From a checkpoint of a small image classifier.
Model: 2.79M parameters, 24-pixel images, norm batchnorm, activation leaky_relu, widths [96, 192, 384, 768].
Rows from block 10 of a small image classifier, named by matrix and row number. Each number is 128 + 32 x the weight over its row's rms, rounded and kept within 0 to 255. All counts start at 0. Numbers have three digits each.
Before each channel's rows are labels from the 100 images, of 14848, where the channel reaches its highest value: "top examples" is what is common among them. Only what is clearly more common there than usual is listed. The data: close-ups of made-up surfaces with and without defects.
# conv: pointwise conv (model.blocks.10.conv.weight, 384x384x1x1), inputs 0-76

top examples: crack
conv.223:201133100117207157121172144115094079101136128143149131177134178097124131080130175131147135073161095096057076138124084104136183152149094081177115144114125140115127042179147168187251174140132114141123183109135173157127160171056105133

top examples: crack; tiles
conv.380:127160151100162096158178123112116124165171091163081126143138151131121141133059117156133148123200112101140112104112111127090163121155131089103102191131153114080139110137117130141108164134106135102141173170205171102164120108115075126

top examples: hole; tiles
conv.260:179131077094155056123142122095082141144153162114121190087112134120100089139159160084103104175107099072134156147115141088128138146132155159119085166096121211078106157124143127104113171085145138153112138149107124093102153120073105112

top examples: hole; tiles
conv.13:110164137128110116095087065069105097116175116078166101160158094118112082117149110090158185150135180116155172150126129102127100176184135165092146183101203081182164203121063155179141091150117117091187157174135169146113121144152181174

top examples: smear
conv.295:168119118108168103129127123157150151090103084122163096165119110193153132133151087153150172114101113137144154094117115183111189125110073108132111092161138138179187123100108123209130119135151151186117096113091152157162124150196139124

top examples: smear; wire mesh; tiles
conv.309:098105057145120153124192176154093103150065113115189100150126078088128164135125097166148136140201098153096109174141117137210102163141181119189154168103111147150153110118106152112143147149194078106142091190090116150092084154117086149

top examples: smear; wire mesh; circuit traces
conv.246:090057085118157094112086106132124141084121096140162083178145117122110187112170116147121147130163073146129132171161088134101113112087138148154088124133116130084125192111143156136121101111121087159112096086112124141083113109072139125

top examples: hole; tiles; wire mesh
conv.69:090099098155105139140151105118125140136103103139153156112145123124129215192148153110188131139089129126111128132125093144139111168132135162115098131103127075165095082135086066094140157160105154130165101146170108097108138146115128143

top examples: smear; wire mesh
conv.38:191194141169108128128098153071142085139125128142147160122134103113100160109080199150081168092096111104145143133126125149220161134123105124173067170097139106137099081173147083089148099126110119138156142169135148117129155100117182180

top examples: specks; tiles; wire mesh
conv.318:096167170095147135104190088077139079130077099087070145089095142117123096143086153128095170108103094076090135171068127142115109071129126090163191107112144135114103147071110136135136108114125109137142081122140121091116150131124126147

top examples: scratch
conv.263:081150112152122164150126153116134124129146161140070107121083155154098130106173133180133114071106172197136126086149126144103124121092075142038192188142094151147155124097134124100085190105068148134137099103156144097103078105146164142

top examples: crack; tiles; wire mesh
conv.4:123049145134099166097174041179077114064147168167098076108199060122139125148094162146144129147138156088178137110153122147160153117125158117139110106106126123114121104107081136147092107118139077134146109109126126152131110134129137122

top examples: hole; bright spot; wire mesh
conv.59:100120135137091061102115131046173130112153118144102061137086130160121134170127132144173076125080116062102111112132118211164154161104080141115127087195105171121159133132141173140154123134054176105132127086091158103116154125119128114

top examples: dent
conv.316:131126190133143123147119149118100129115137144086106169125135099120168093156033149225098167125097076154122135159144114112105150138124097076072175148103078120138111140147154141111108076127131095161120154125117123146101104105140130176

top examples: scratch
conv.358:122121146144124149053151170160139144119102151176151070151141154122118158098216153119111153124149152190129129092082086136106103152188153175133129124152142185133166145087180132067150136130115112146046136250106136125098091141101178104

top examples: smear; wire mesh; tiles
conv.128:158135180128114070168133137165082073143139123113083186154113154124114218136083112158141190184117113152113164131087128171154061154145091177164118096161148146096072223079099124133090207116163131112125131141111096101149139158045056104

top examples: scratch; wire mesh; tiles
conv.141:135117079143103070130092194184103146114156128126152165121128110131153089117172173066113138150082109115121117135113114140140094137159139129132136159136113120149143112199104095171187169148114082094112116168192079185150146152245166153

top examples: scratch; tiles; bright spot
conv.93:137121091121144149125118136129114151130105181153077122100104170144140100125145156147120163150161119166098132133139118113154195162075112097145128106111123117072137103129028180124110173107070114149095103122048130145140098165140163084

top examples: specks; tiles; wire mesh
conv.28:095184158122131141161124090126105110134105149126141100140074108129177103093081120109119163129147158115134127147107136095167185140163159156143173088155131060094114164139189115086132053167157077150166087108100115088164084101135176117

top examples: smear; tiles
conv.338:124047150087119090125098102175119152183131210111144100083206126149096154139059165065162125158148115136157130161134119112134131093173092161112104133089138035144165138137083139075099097072159159142117055115099129047091067114155127148

top examples: hole
conv.138:120163106165143108149220123117145087177160190120131089153153135084120100114150158109096125089120114083195096125113165115100146128112134128105099136152152144100115151132173107136100164130148148086148109106161113119118117130122161131

top examples: scratch; wire mesh; bright spot
conv.302:156143080149124162154162215105100115119112126121109137159121139140101062152144113109154183112165069088094109154139151122117211120085143064128069118088159142112177102103137165125085121159136150112139170122117186087148140196082133107

top examples: specks; stain
conv.228:180160175125131124130234109112111097159093092146069130151091178118116062119101134165151057138122096109095185128116171096127151157154140082164128151142156169080131131131197103129080137175132157139168145231128150166203118138131170177

top examples: scratch; crack
conv.367:148105149120097098160140076217135170140135137058171124151127091169170182087135136175123121122124086139143115098151125129116093177155099133153177130119081073137153149072141168115228155184151152145128113106156157084100088141157169155

top examples: dent; tiles; wire mesh
conv.117:192169148101070129113159180143140104079224149113140155105087188130136148087162114075122115115108108119134149137134131118152129143098168155176121169145150156153152098132114092105225062112161124110210098086129115086103135093117198151